Weights of a small contrastive image-text model.
Model: 5.98M parameters, 32-pixel images, encoder arch mobilenet_v2, encoder norm batchnorm, encoder activation silu, encoder depths [3, 6, 3], text encoder width 320, text encoder layers 6, text encoder norm layernorm, text encoder activation silu, text encoder moe expert_choice, text encoder num experts 4.
Training: adamw at rate 0.00099, 14900 steps, batches of 512.
Data: trained on procedural textures in two colours, tilted and lit, 97500 training examples, 78.2 epochs.
Rows from block 2 of the text encoder, named by matrix and row number. Rows with one number belong to one attention dimension. Each number is 500 + 50 x the weight over the matrix's rms, rounded and kept within 0 to 999. All counts start at 0. Numbers have three digits each.
# v: attention value (text_encoder.blocks.2.attn.v.weight, 320x320), inputs 214-319
# proj: attention output (text_encoder.blocks.2.attn.proj.weight, 320x320, transposed), outputs 214-319
v.158:400482543563517531486394535506515567504552508460525509542499606495411411575543486398549520507474460556542576461565475536533547459482457492632477528586599614584490478494560531560458598466403487443568555537557603406469481426504583514539631451517470408569603473570508498645476431489501475515509499464473403460480538539494
v.159:497493556443467543512515461383518433562497479551568487492506427575503592403518481678426531518534507560613408656401516557528528575523619600452567463567504424419479491503340513389436481404480584464482598405455573669542464582565517464544473501504467629413561448380559497418584522374481530557533500474607561443566459380599
v.160:416430512498467511494453459470471444503470477525525480662464525526488509535424478458497503519567532573539460528506441523509497562539473512480542488454496491539468438492414502512511523500520523479430553512497530530514505522489516484480530445461468458388504468456485471581492514452566533539494513475578461421502441511564
v.161:471468506507459516568460454494472502542557484480557531482527603496472420582477493508514518471519461514501442502484487502509506502516467474555536491489623502552446579514532467493515498441490486512551452480522456417450563520469574510459598496462502501597572461525481544542461435520515462487519466505454522490501548480503
v.162:477557514490534537492522518495496470470482581432445518518445497447484511519493473504471471506543521476492492554518460535475532490472487442491456494521478581461513525524479473525488506493527473560446459490465482498471472531550547536475484464534503464506462475498483418482495562492431459516545548485469492459452473593517
v.163:513447461448566468527462480485528504475499529525533539515531505538472485456540486463513491458519516466497563493503497482550455535489460480503549540481425468519462575522500498481502439494502490510539474566526518544549459468457458476509500504530463467485473564526503509529478485451445536449504512501494504520462484478450
v.164:390471544556529526555507529479427535412510544484513480482532620457516464556500487475457520505552427435538478474436516454495502553485465530574516421550591660518526521421525453476517524398421487479479433586477525445443562453489424518495616505441422482522570422533564534505544417510564468447501485438410473448467561506446
v.165:563627492493385474472467439501474509499525484448423456495503489466489454559464504446517545543488503484501505483461454509507472511506495454474536546485479488476395416580559532461520580516546505562457474453528526402556407567498547450504478546513572535512442511584364523595434544471568521571449456536493483507533507512507
v.166:663523541448525486522534498522527409564486449556499505467477398553557623368493546528490483516475601505476415547445541450402543431455480463482532550517440331391513514480460419484546385616568536514471458445437432527513521536508411582422395486575556611460496583518561445344536493516453468528450557544566580526574458422533
v.167:640418511463546501472525557521501495524422522584455516572499401582461509416529527513546509443400627573540495566573508522460507574520586473426507572476375485464433379494422480554450447562477590474373517374589535570604400490417442548551416484466553449388433509543517426490526564443407487443532526469630450454485375443487
v.168:559436506546506501409488515552520558535376550471441558574507460465513473493463530384586507512434582498528601465524499431479519551541436419614469543487506573526595467411528502589512504507563497585398519520609466448524497423495476627482491475495527409468404545495434399538459582526484539422489544485571479490442446608450
v.169:551544461537516427559521425458484522538597502439579456600506506456500414561511438383556515537562449556431495447517484510557458398470387470547556517436519534576557487474494498553544534586569426606586441521501536478498556506484594468421467513545487486503429512496354573494350521520499517548476609525460548565482489583559
v.170:509568385444517474588606467544392485536535380506450486499530465417530448504413367482488405475503462444358423394570464487451517444457405462523479456413439571581488639466469494471577412588534445585485391522474299383395609584498565393459474559524565443474416606463484586503391481588494465510549480520363578594521521524499
v.171:582513543528491507414435537511561496594516458455484541400446464505510573493464567470582488538398506550530548427524476534505566402461485411540451559547507435437551466463617484566544548581520432493512543522477411466483430430440489568515448518497524511605453572540508496374530493577484527545473555511533483566535546498510
v.172:460481494453464514467547498511518515542480474506545515513507475537442516466468483465461542512530544487503528446497501505525506493478527481469463474499520454551516457523476527544516501475530519517515533488506490538502504500452491516476465472478443498483528504494520542446511452475556529497539444487497498537533488449484
v.173:499292491471533577488538560540471465434462586482512512489499447512513529445447464557481517456486591433589513528460586397510532658514480476511446439464479554485486598510417483530404398465541552504351578552546435577482533541439450602536488423496408538471547444376510458488539528446483597411556448428523522451561421492465
v.174:441462448470473490520593438458486467482459507553434507383528417557470555455507467609398555470496538445597434603437554549548515610514614558442479498550496462440521579493426485446449422409455536445451524462487472595483491533514498508482467504511413570471532481456582513479606546467567531517500414456495507509595443484473
v.175:430559462561534513491507510476451492474576475502569501495493609398582468523456441537462550524641409449509433506450471457575491504539446602556517374497560528584584569458497497514523504439547466525579491561445563537520600526540508457480525471415383523514554452440480527512502412494602455471460477494422533487453524515472
v.176:558503516518404550505464514521518528458522492400552425491428442504524491523516488531497466578507513470477513430489509555519472465505493398528445512595541449521531443495599465542501460477582467494512484540483493456442529455540456580418508568552517538628499471463475443432485404531464553509470482482463498504492516531510
v.177:577400498408601480473509586526481454473443542529447541610463453512537547459504447435470469484489530467497512518539478527496445555538483490434451458455443526537412484487404512545470436556549589483393513524512465527538501476458512532524429442470483429404422525510458430479488511463519503477535560472566519507522501497473
v.178:498523525503514498490517526510517480537534455445513500516517484462463486520447502516497541476500502485481464487523527520488519471521504536520496482522545537448499529511516536474446498513504507523495475492495522459543499473530514490522490516501530492461516523497532558519493484487514483481487478490451514500465515478513
v.179:534469510559455513490514468489511549482519514501538483476536491522480521519539520513509480535465491474512532477503506477517493524499488479527470448509545495550483460501529514510497475518539515508504481505541548547462502536486485496526488509474512535565497493501498506502483449465536534450505472491491471505511533493488
v.180:460561435479504539538584455478469455524570450501481446441481487498552474503485539551517470459542427417422475478473493486511477431444508506482480487477472442474592581488496496462592406494502411572561492558392434441442594557581500464431491505472522542558455546425505543415481402536460447481474465518362527511536505510485
v.181:441490516432496555466470484450522466427477558485422533441466467517439558458433526553464546511433585453527589610455528452524596542541545450495524491566490556451470424497485496463451501463510473442430569448507485557489417484532448545501513497515453483444501518540510465476545608496494530492512454474584474477503461556496
v.182:520529506495453502549529475510540550507495515419485457409518478507502441485477472530529479451431552485439533488474559479578500501516504504491515517568505480568475497499480454416533509468544492549482454466491486507538520526535511461455544550583582522565476589505466488494450569481428474483497448473457466524492497529479
v.183:454466472505507523554478495437485483470544497508541495471515504535538501519520504488441484542518508511573527497535539446470485513513535433515478498482492563504509469486517466553537528451483457507459487482515525475454466515484521543519550449472518449550526474527583492498479481513504532462522492468428495553488486539483
v.184:504506445474540543451511477436490490513543493485514500473559538525498525475507528486517512483470544523579453444469524517490519503519522460487550521448563514529521543467497552541456445509478488458479544525537496541495561486452508540512487480485515507467519510470525525535478460471493551458538515474484489576538531447526
v.185:516622492606560487490552497505583487570516474467481460466459569422605511541526563410605479513529491485337476408530542463490424345465410459553512570416443444479615463470600467551627480610590355629536427537427418426520468457585484480423456519478562476584415588520443462402426452617456449491474553565411529567457535567478
v.186:447510449556493463521496519460478535479553502496508437480497562407456477531503515382540437505508413442355625370545452516465390378459375477537482482473528607586482548566593528491524530494511512528573398573484551339455562452485512509464593506517530450598563495601467529498437454565537441463521505499392451544405635549424
v.187:588465438390442457553527403560445510488515499464441446438600392536513520399480505554469471425424480503453531451484490460523478459475505447441471548465467446517478538556474508465544484502540464485521434516469383471481562639472452517407458575637588594446478580426489502467470512527487521489572442548406542557578471564488
v.188:601494460385569531515536520537474454467493464555446498541436391515578547413478448508542467489523582488485469555535535548535517582563517572458471472425381495427531557512376486480458399554582502536440537507474440528458529536521533513509445471517514521434385571486497462435428573486429543469485484486504568547499397470483
v.189:432506510523382540465474409484457519493500576464538566507464563472476452531460466568432623545508472546590485616423573535539590604540509548480513457516600549565485541499448546526509521413477487527491537527556528549556484482522532428494525499450425460511577430538454547601499532469600554463529498496582436474517479467502
v.190:457472495565551534491503529433523479515487452502522509500533494494484528569571520540454467451521488502436556506568479452477474464517550458532498472515490515489462497548488487474491517456471533516549495535490492445487519519548488534543541468479507444557507544454539483537495493503461448475487465482440545511492528460459
v.191:584339459370546523547551511530515476377422552485404522394541385589491524406533568588457436445488587472483593549556496487473504589564577536386482471500471597494410612573456512442391400413464578490383549529525450524495457504476478505616561501580543530470464548520504440521567540468513555389490468468507555503456531469459
v.192:511548527506453527493493476548487443506542468532425458449556436467545489487492593509481460509380509496529558507554487459473468451560510457524535651524514547404457456502431467510522466608566564520533478522492420444513495459443475530484379632508425594458554653602520615383457605536588506486558530633492488603502490532537
v.193:519483509488542562472482625510534501536542571551513469509506535509525485482446530568470546576550460507459602420514466497453401447419528526572462525532483542463602443512547445437614496393546540543532534573349549524503480438461447590575487626411410566484504398486528522494556425432549421490446430475458426411438561541559
v.194:544437497499529534475537470487526481505519558495514546534497418513440485541529471532464540523501501479532524547483513508456526461558480514442484533482543504529430527486480510499532510499584514507572491524541521492487466479531497506469432463529480587512499552442455523489461421498509535519505517501537527566493445532455
v.195:541481495517553511579474510574451496383551523499495497606461496455449495597459400447429594461545539460544541472461526379544553525579475494499570509447460542568435533469508555537490569513490548509469405531468531476412483514558424487464545358531500452624578492586448482561433465499540532446535511553563470470531572531399
v.196:567480447415483550521518428477445472487511408551445521569492365519480498426546461484503408439501449463523528531500537450482553532617502499494477516487457510500463420564440515490477446577484480452492461462483491509478521580550549457483413465553520554419437525500514506431486511534479557500559522555485500578547521551478
v.197:475441510578506444519492479453503525556493508517536482473517482533462510473509497451552482495512498540497473456493474535551529452533496530502494514532515473504539507520438508534508543464551506514469534500530448523519492556478524507568532555505494513502473478425495449528550550454474474512468510489469477483475433484590
v.198:520425559544502497427467457511451546554529487507415508507550474661495510425415489496480514526444515436606526602559466575461666565599569434494495619513525429436411477428567460523471521505570406481435583515521460500566458522465491488478474531496489500547507478505626495532440595528499519548539496489577433525554518464566
v.199:476502498433430490506482329501424496441520448443483424434519443368471467462545534528575467456411536547516526470479545524515457495578499442567517547489502531487398633495459611519493469601522603526539487467635444415487545440376594543507507568567475557481521657547481551495421554529561578451588508535505567592525524569470
v.200:524531443496518518489469496467516480524543507525498496512489514472453545456499489504487460505538473499527501495448535468459468544500465510523479500484457462464524502455469470495519499497520474472521538521517475510477499491534503495479470532515515460506462487504515499506485527518454468476514503497541467468484464457483
v.201:511501584492592533436563607552640527586484618517442493397507598643593482490466592503460543571502521472514556445461371584483530520405575533476471483515618439426614469435627464471524570368522497494467526454464473522531456524496402518506521549429490522512470369475606411539550473504411373546442429369495396403516550515493
v.202:437559521529481465517514511503547500589483461461590515408440562468541465571500506562513512539530532476504478427538462526534497453496461475592439487477579425496603489526517496495536507467511496542538508551438508541534472558494509515545509530496488473561488432485518478533489445495494423470436483451462485453509422481570
v.203:399470585586553535471522582505503497502543553487546625540474531583484467551445445509453578562581487380554582525449404532523497454507486550487450453493470404557500442543562480487575602419471429541488537517369576565525439586553437450465565479468523506572506407496546521600488436525489423519418517487494412501534507523522
v.204:549512511461480556452463492470542443489529508535416418474527538498517436462474537551459496561393510552580551541546518544471471489477548485598540523561485621405483438493498477541426480482453531510497515539444464477503457358441526567455426565508393493416474478557488523456525590485535467474485513476518498483472576498491
v.205:548477602424569531435443533508543347550523567516582455447529458497577514510523567594459514625420466572616557469531521496403465475456548456521521656588499500391504511529546518469531473499512589514555507537409564491560444312452418567486402572544464510526604505576586538419481491461582505478467532507532486474495502454562
v.206:573492554520533526476507504496561457564522573549545481553530419506495515454452525501517496573492439517576571534496517524400536482514531501495530508567492487479498503542495469511512540499530455536547535530460558502563484460466531475504449530547504534424518477425520533543502569434499535450449570484542484501491489496600
v.207:514453562531494526554529498507470470483505515466512531507486426486471493531501487487545496483472517458500526503483520479490518471482492513490503484469490477470488491513551535482488473518479431470519535489474496483501462465501537495516531499523493510563464542511485505540476452518512552530543481500462541549487508515448
v.208:500523507505481565544511468541511479448509450488529490504470497522527485484515469547548474506529499505518491547507560439515555525489461488463493483472501434554516495529477561520444504506465489489525534503495542524488444506506504503484523400524532476521495478454581468512506527523458589473483504502554523511541487429544
v.209:478491547506473550460498491567485508519511502531476517462482493478508478527516516552474479538533524490501497474517494516535527527484483495495522518496486453466461482514482542516466459465528486500479544521482486492474509471553533503476490455534495535466501503454465506477497501452527476535496511465487504483532482515510
v.210:533438509456487481524491469492490520526518513522465450526481505513450478497468524557477509539481473547506493469532500527469492516476480491604535520534477538509494427551480458537433491486483528529489508493539502486531544496445478536512480531560519471440450518538464489452510512522514505464516521496513481456500525589475
v.211:460471388515531469474476409384532615562461562488444573491470490533496574499491453475513469413568579536456371491572499532559595549568554562466508553544519444496529465415477410579414502497439405476421609461641398449549514603540527446513547417511497424505459453455559473505541585536426482560509529449554483524560420524501
v.212:498558549530530479465573478563479548435513505484555487573543492475555494514540449413509495472496459428498529496495449467541496474513470489541485488423477421490513519475492543512541464533571495520559493545554464498469518546427501490493518509539544603496475520432441501500475420523504570507530491560439494522514453559451
v.213:476499487478495425521471519553419501399557424511468482545528536344426486476436464440510466457408499597485569525531471416489506482533378438563527526501393585521419591529460538522448525642452503489494367560555455427427554471513591488436475507493529470543509622640447574517394491490609579441583589615469477576501589512448
v.214:447570559527506534393584610614528555498571552477477497456444575470606421559497556411511488594551409496423569367475407523420413384452476478525476476473475451404664398467585449458542576496519432518533465512455485570521449496430465495452534562513477559451531496451459498517483422475514436514503497512406395470501468540436
v.215:545411368502546523456497507450550591525415588514429433612471638525394480550533468534582508424603531628465544532569597533596470572488515513475543433483531631573574578353518436589401533418471479502449529454603449432475499443490516474593607463439528400573380528545421418520509514484441525446416453443490517398439567555443
v.216:407589457528453482482560500488489512548497515489444577400498521494529451467525434461489506516488487467475524495481453509516476535513546519499468488514477450431516471522535481466612542487525475518455471536552458569512518599542495451457528501381555492482462534513516512549544413525482448529522450519420472510539468483511
v.217:474452563417537538553501537406552514522603486633689484506489437560412615508538423639447555499505512494646390723590593511502504610552569612483560438562516538516420473550362475450440464456496549415559592512454575527568548552556546409607425395511575497529480466509541451503505463390510582530479543475530639395444438338573
v.218:505520505555494432484545462477529567585499548465464504412528455628537496434510494503527471507480536489557491554465434605545632557514561465460494543484537434459535468439525448533495547509524441449440570466584447521506488600428503506429495539488521452443527533386586452550511552546447476596478474496539526482529462501521
v.219:462494491529585525474452648585411555502476547473532606521453562567512492555358457410458569591491563457542519528570436519447661541470386402553501558475546533552485481407598396588460575474435357533406548522504451480508530487571432532459518430404379389665582375524534549620427517519498356479461530454589340444593540565509
proj.158:558482431402428574456501448407537462517443401495446513565516543522565529454560563517537459407537546412423466530508541443563525582484449514502556463439460526506434530450447497536533503429518598458553488424519452448476536563444465525616478520497564546463481482488398524415511480492458518482419449520640516514579519502446
proj.159:593487617507548531529372592557368524448539518530580503531475504491560432459516444502364438605445458539578436491467478602374457476483547447504316426648549501544585661509560371434586465504458451520555466515572487499512565348575610600441469517445545504579565519446529530506529482457465471437513572404441481441480567571506
proj.160:563392504465489554514501466519438463510429525505522512464555488481482441481559527593437482481507501504457451448507550518538524514471490510467495527490595514503462601488567476483517513433494498545521429538540486422563523535522514540494530517464565505493573509531448524406477448487462470425445427499549503501477538506499
proj.161:543525513417520514422490485468554503476458450537525523501507516524564480448604480517427478495425572417494427552471523464521569571503467447429539488492482583550513545493464510455509487474506537520502506424507526474477474533431501568552468500521515524439536483480469517459514462419464492419452432465661490450493477505458
proj.162:471444492534499463543528541530473507462474502454534451501503525454492481448483512538547458468528491493458522453497463469469487491501477481537513469465535462461482493471550503502508515530510520470484487554488455463528512540537540522510508519484528505475533511526480478453479458560496490498447522522473488519487523500538
proj.163:517565515538513491436474536427492438531481522493497505504502465523499521507472529485478522510497554507463498481480558510517562505479517480479496577544507494504554478485530544482559496519534479520494512480441534530496421476576465435485484500547552488552543474562529456496511579501463503489496468463561496487535482497527
proj.164:567500521409523501404516498428569481450511398558568490534501559521517506410596541523454470456413591402448403534460554395480515592479496449494513494462416538539509509475439524436515472502506576489504552461466531543493546534519523482582421492502537551464504532465380543433547468391499518447414528472706480418436513506505
proj.165:450478429560446587604547459580535471485426603463463490475514475510532528582476502582513540555533442431561504481508474538571492497511526505482582499467504491483464480498505469516436513469461460473557521553489458483495442519430513494487525493530437522537440442504532497507491523518553473456474494518356511557506540434485
proj.166:433496546532540393593492485559425591516507521512471485467468463482451429549449416439503574569522422614569576522500406607459460442553542514486417480576532530437514467557532494514438502549486443532427469485535549510467469427503517527367575437477413447495477546503552477620470528516532483577679494475336531508517490488496
proj.167:495453464582497517561442465470412477567541571479468551408486431475466480564401528518527509515585433645467552464537468588548476361506553564505503545555608454417484496513583443579513502505492439523485432507527453462508527455565533434397574487516510460600497531540616479478519557614470487602630517540322543588570461490547
proj.168:431444446527513408527523436444517490592513482511440486462523489466418580574441536438651569410629501564394566490576486490585505455488485595556620573461506514461400404485528570613456527501569534473418454452495480421499497599452453402513591478499501446460456569631480424513461529525521532648515421599449590566562444388506
proj.169:433424449475398426538577413543537491571354502456453432482561423509470493559544434528527532448549518504526517444521565472499479597544413482520580531500516542484490445547512574522423536483524508557409517501473538512555461611468395553489564532531474486421555431546465399506424501561517478451492332536528469532494472510460
proj.170:415592490528508422413557514578610500432453502492577522425450522484439540573573448522421540517385613472573474509500549454519585560503470395403596577439504507539563497510476591466401515542468425610411584539414600530486397604443412571486508502543372467431538444493495483517427496498508452404520515518624458447427399458515
proj.171:416457468478484410625571414515499572514494474472384488536501520496458503498462482398625560465601408506465606553551414532542453508523513573553495459459434498482411387513452519559443505500520546425462512435504506517462508506398487458475549416473459493402392532491477468605472543510572526635590447524373545561576529452445
proj.172:481483510491529527495526519554522544489473455510521523561501519475484479496515474505475526479472484488498488498476509496492485537504490524505486483478523521505491518482484503513466487471485520471510512437504519501532531528449543534515489502447490527488482521466441532511500500452544495514464503493499494477426515506475
proj.173:517558585483611495393415641474484465517609460602604538485455541465466544491508523496453538540434596547445436462488529500435554472456543467487476604541535536554546557470562558452482498533533505502490480533520534444527526505593548464496510501433514465517574592583507495426510470435470515549449600519622528396405483480569
proj.174:579529602544575563515404633607441501406614533527601512525490535482524500445519480528394433590407486484544438516450479537400488456462562439493377468543480453572560636517520420408572461530470461477594540562533484515526555389513615538479429521472561512530537527458543550514561496402494485441459634441485462426400555525541
proj.175:572448574382509431440539501470516469481437429548593453514552521527479467407661470516447464470405608442511422472461608423439516614507443433531473494452470510569560534505477555412529487484512536527480538518495561537559527546532487562570418554494536526461590512473365505452471466459506508366392468432679451399421525521508
proj.176:419511516460518416555576541543560608522521445518479457563451551491502532505475486407589585523514448490514549539518429500450469559545488557562499446484423592484431416475457552535397522507529533437463518481476522542471454512496489495517533453433419502429445526514476464596484485481570519584518515470439516462491528465433
proj.177:500488493539499470512513531485468463534556533489553523437482475466412515575494549497524565508508517571451505432526532519519475442464534478512490642527554472483502442493601528537472559501515454528453460563495506465512499550580481442428568489489470483540527555575513455456479543568484507560532559558435536521481475471540
proj.178:502507471495466485513482461476487476507512528510478465492536504502462517515507501511489507513479528499512544501509514510512508486517499480481501538519501437507527502518507490482494511503484503501485516486507483497481513483481500484498496511499492472493512488506470492514508528531494506487506526504507519492504511491528
proj.179:498521527465522492503516527504533522530513471547473522498496501499503523480544489478466565525474504497508449536504495518501529543522513517527537521516456567516508493513468510496454464496502523465497520472520513497484464508487499500508533458505470477453483503526498509491521553450522483542498471481510504449482498506453
proj.180:440541558471559386435534493596547545463466464541548429513522522527473466462566418454477506481393513501595519549465487467431487545556473493493481461439481497559586503554439555451486476542507513547423543512478563583522450500481485544487444531519478486451520489446494524612471466495555461435474470420581442417408472528492
proj.181:563401492482570550572477554549422463448532513532517544456475505491526502418494579553498462528553443453487465460491433510505551463456530490529451465470481488459425537471541435489521482489466489435516504526543406468496522455499610459496497507453542509503471543511473537438525511442500499552448578525476546543533580448554
proj.182:445497505540550502517507568575512481513492538547451472452453468524537571477484489530511523541519474485582526482464393516473525474549515477516571495465465549475496463505516502505458489520469468452509525572491457504472385542504525498492513540531443499461474464549563488498515514500526481471446543533436476469496500453520
proj.183:501517497490507497465529554487537516493478444497483503520476542492544522450523509503474490470501539446453481542497495477496542555470502519519508477524490532496519483482460523486488484533529544474472471444503515533498516529493520485535480458471532522472501509504504482496501493477527506572494443505581519503521488488483
proj.184:518534502460472512489489499485523537514517463513500561526521506496512524503502500474465520512487534495466477560517534526502558507483503537468472533533529501515516487507487508479484478498514512478512503455497544499506524492511520485518480488475508502502498521492509499506506531467515540510515495493544488502493481512488
proj.185:367429468495462336550609399540557541552389502474414406479556468519413502520486448415644559422596441529530670508508480465514473511564432585586560465417459499463452315556451582563443534541541509485371520474434543563530463555447442449489540472520455447423456450506499460643425525594579485573555369519440474556526477471487
proj.186:445625426472463517364573420435660472547453425497458484516498506545504549518500548498552517447465567408467502543475523376555544553547432469479611516435402528510502373502420583501466488545524532532462538481397534563454391570499408436565472492570470537504450462519462520504518495533511527475457466515666474483476447529498
proj.187:371655514592563549488481573618577521478522524509494532478425480444538536569438421507434584599441465507592507550486415562484537480520515491392510522517492569491568558508473497482448470553459417562522530547461545500438323488473481532448534461515391483505463464514619524608510456471521450505558566471461493449443445481486
proj.188:478524539584514434503430576518437492529587554478549502470478461481417521574471493440505529553490532622521557415534504557457483405466532461496473613547584426518564468527605532506503566530533423517430471576527524482512510483586478503426544519502448434511584532561554415491461543603498508522568574517437505501488456478574
proj.189:655406542411498532537504548520482458475483480532570508478544483488552476418622504592426436519489534399484380462470564480482516577458507448529473493518473547543440609517538452447534500424468534483556494477548466460577536508474582539551491543488579536481568508518445512396518455386485509417363468508582491489465584473498
proj.190:496642515498505542386465528415558517513490519569472521514454522557578536511496509479462532480456544506516500565487508487513543506486512554468538455510544507517557506455446544519515483506520505503531492449479550509434464486518483489530451485536498511501459511485517525512536524470488497540507483476550512442540443560469
proj.191:514637479603569564461462633506525463510655567482539577479427495506514603529394614525477523585472521491476525473531454492520529404428596467487484607546445424507509439459578518486534513532522437445532497583472459522450478472580536360492496484509482505575466542560616487491538547498460549588470670504479545505519473508568
proj.192:489521424372539527556503541573529561484445475515487555535400524484452440381452449551515448535522457528538489561485491529474532507525497433468461362487596476478517464548430470513431448606508502546442505457523513540551453435456537581437498455477423531531443554493426461541529408430545496523514492460574516442346495526495
proj.193:500579480585482464524513471513461507484533444420427506639488543483516451471454501409590467469486511409456489541557435496527448584516533473500447477521406528525425388506505525489554479521533515457484441410537553511460476452507546462558472458489545442545452553501499521591540549418533529440516497453518498453511515536432
proj.194:450510531482491471522475530483526498531485467528518473454494474532483504455476510526533503533514497542507481467489483493468490512512511494490481483480507495438512460488516503498512509500500467488510514513496525537546444509548493479476527496496499476494531477577544495537518507519479500470464505476461470511498515468530
proj.195:522492506440539454437534478459558466571426444608456444390564459557528520487565492558456569491494519482535513511464497504551581465522508488511553551457525572455568503566498577498448559419506506482488508429502502515518391558456503503531530500544469462346529528513558566483462559506552536550443339483543495544508480462542
proj.196:477537454518471467508460567521512510457501484445523519467418490522410526475420534497497496549500472534585487456507533440543572391493518406515540464481499398479610512489518508487525544568489401499442499583473489499515445461609483460442477564563483548623549446508525484508522487618398524456531598508532465498522448525563
proj.197:527473534505480576483516465416431510478547549448521529521505504473520509570466508492504491490521530514369506443484556538456430560457490544465485570521476487517458526435517418469523481474488502506558498511507479462478666519512440441482542486484549495585551496489478480451496445533485478450524514495465474485520583509485
proj.198:529402463466500413654491532611487517425394499489510430513574471487533449512501472548506545573512500534535459522503455496493468501499503499558493465575487543466481511484501393558514494510465589530493461467497506429587543441477578616387539467468538544419438479538479420480433525471465471578572456497462566584488554435510
proj.199:460536488379609559498465493505577464502516488529509575497429506503478500385511467610504487550512495490458502519463544482448511544513447507481458508411522476461538509487453510523446466540507505526489551532466512590471484526492479551479491477479424518486438526497460445463503493439463544524490578498588538475395463489548
proj.200:495500506507482486471515477477490499482505491492492483476481512491507461500477496503506485477507489532511489513513486497502547504495521509531518500498490520504497481477515512502500499508494493490489478495498485498494503482522501465507498514498513532524512505488465537507505463480480505478486512498512509508521503517500
proj.201:511446506714441432614452452598383439496538541424477478592626478469484486551456512379615479431548459531478519558558377496513439526502523553559479526586391465554304459500547431543638484538479502384529486541575473427499591485484581457514490536448617496569423504514501472550479501465495521506500548537378514503542580491511
proj.202:529560556519526497537514542491475503531568525517486478549521486484513516510507489427489455501487502472471454527498514506476447526475482520490479487550480542572487490501460476508520513492483479514528492516487556499516490538479472502553520462432514472507500487504534485529531478455497455483485479515459470452477512509433
proj.203:545420495525407467581479515560475509534430503472457375527646473522537499549501512514461496494501525451520452473507494511510436509503508492572524476615434551511482454543475468488508516442471511491522511451497480462606535522516515522532529501477560458419529463475520517516481544525539439521446353482412437518511601527483
proj.204:505444439471518493493553475600493564448440504464499539526434517454506446469502474542501502522507464498520508522518497496503508560520519472507461446519563530477461502509493473512461444555561550494455496392518450519508503436441547534488463503483523535519427544495403459545476492373551552538556459444507575496518493501438
proj.205:521481520395506454535509470592464596503514420592430517647458553511467377380488452435529507528496417489582524607528453503476453554542494452513415316495523537473426456487461449535454469562534547497430481349532556552500483419461615581492476475403489494425425621490412481627575528328602507500535458429456508421481523501371
proj.206:476466513484459481545544517553447569455480469460463497520482459543487455490424482499543519530497433506540473461528459497464438567551509477520457437565447544426453448436520445498490510525507471495472490471479508521556485477573519483459520512448543536518508502497479464567496518469497498464524515467455488532543526525453
proj.207:483515514492495503551482494514532505483516462540497480498529479518507491448511495530503501511524503502501480486508515487481461514512494487548476484515514500483543463490491513498536504515488499530499518503499535530539505495511493523497497483479489493451514504494500494509511525509482496505497494460487486501485505500508
proj.208:482453522461504538473479480480500510542534476557485507485538483529472494532509475519473541478501499538524534495480489496481519488535494529547513503492514525482500494487508520491485517485524507496487530506475492530497532568506482492511516503497515511476505536492476509529512485493522513572495473487514497514536497503495
proj.209:503504499465533484508503521532506506503480500506481492499527483525491511456512490516500509490527478515518520486484495504500490484524519484500491513486498496487487525496515509507495502533493495495471485514494468496514491487495485487484491518486529475502510542509483488515493508513499507485471506502511516518505510483478
proj.210:477497499531541501469568545527524526469425557467497462466465490486509516535510508522488552518482479515508500509509478494528514506506505541495559496528558579490532501491505490497448488480551521505497454478488479505487443466493502495493483520527486527515493481476492495495455525469499497535508484488519518523516451509461
proj.211:491453478545471515509670470437464494496461624483598452370560472455606519690535477507422543452527514593453478478474533554485468526462495630472569565555634523562503624459534414550522452459487537532557452532521412408532630520456490454435518543513548537575530467546475513466401398543551482540532443545431553541537526460452
proj.212:480523549518535505546432540446529420524569484521518499503486470528480528410480494519538480512515491514493463476496527489461474447495469494474466532437466446490546462538510526491489541499452446513540529561500550571495432510568464494475534496479450453491534463536581482457531523581428482441423560522513443510427457487636
proj.213:460546474356541559413484503506631505471399443533459522412469512552520512423560482581474523512436552427568512513457537475553631485522488429467529487424555513444607511552401602479374514479524502557452533417484543551507342492423463609519502455547369489361501504434524539463502559495530503537504407481651514514473419490527
proj.214:448506434638452507561482560535468455467536501374482532547561503500489500447399507453608418440527473496512497489524411486540490487534497476508480531518430456507456383563435488491531506561467480477519546534538537543562423492491509505513498535457517504561505440444570474516503537528520481429437557540504444499435464547590
proj.215:442512472617497512424657428389508437508496573440504473371546491465633550653528515531543625404491555500401493482531511492545456558509516650476559666418453520472514564455579547498560470420566565441520445511501460481442528574537432369539472499579538470463470474543568518442392555543516542528485445466547580591621421417487
proj.216:532525507569506456553397524504477451472568461464544493584533523450464498491486517429538404469524557473449446503507513457499478444444484437476495518484446419584504517509460493497593521544438474510529530549521520438507500482471513510549509527516536468544491474511477497460525492551469456444475564529542473454429531521544
proj.217:592461543376466521441514480426426562525526436633579495541445531501590416532619504493374507520471492532453437477466585523410351507486509493486447411503586511491553576453582426505486443474472564515509481419508442488496671468557550480480489541452564511473569561562399545482551449534566499461530450405474471552618575493373
proj.218:532393479536471473597464502523437497434474538438573465516550504453549496583469508505500487525525512547423468468501502494454430496450506548519512514563471503507481560450501399523559471515457544517551497546493459377550645493513468532440538503473557546529484449507449452458454448536451465543571526512431523545521578472513
proj.219:544430488517462379560618454572524485488324561585485412399679432494590501564613444466450579459499530478598458566476468528576568527512491524540547498580591584524471551577454464558500547397459553507556496372590535414598380499318593576510524513497535509376470446495536520537402587424582489565462319562434553558533529448460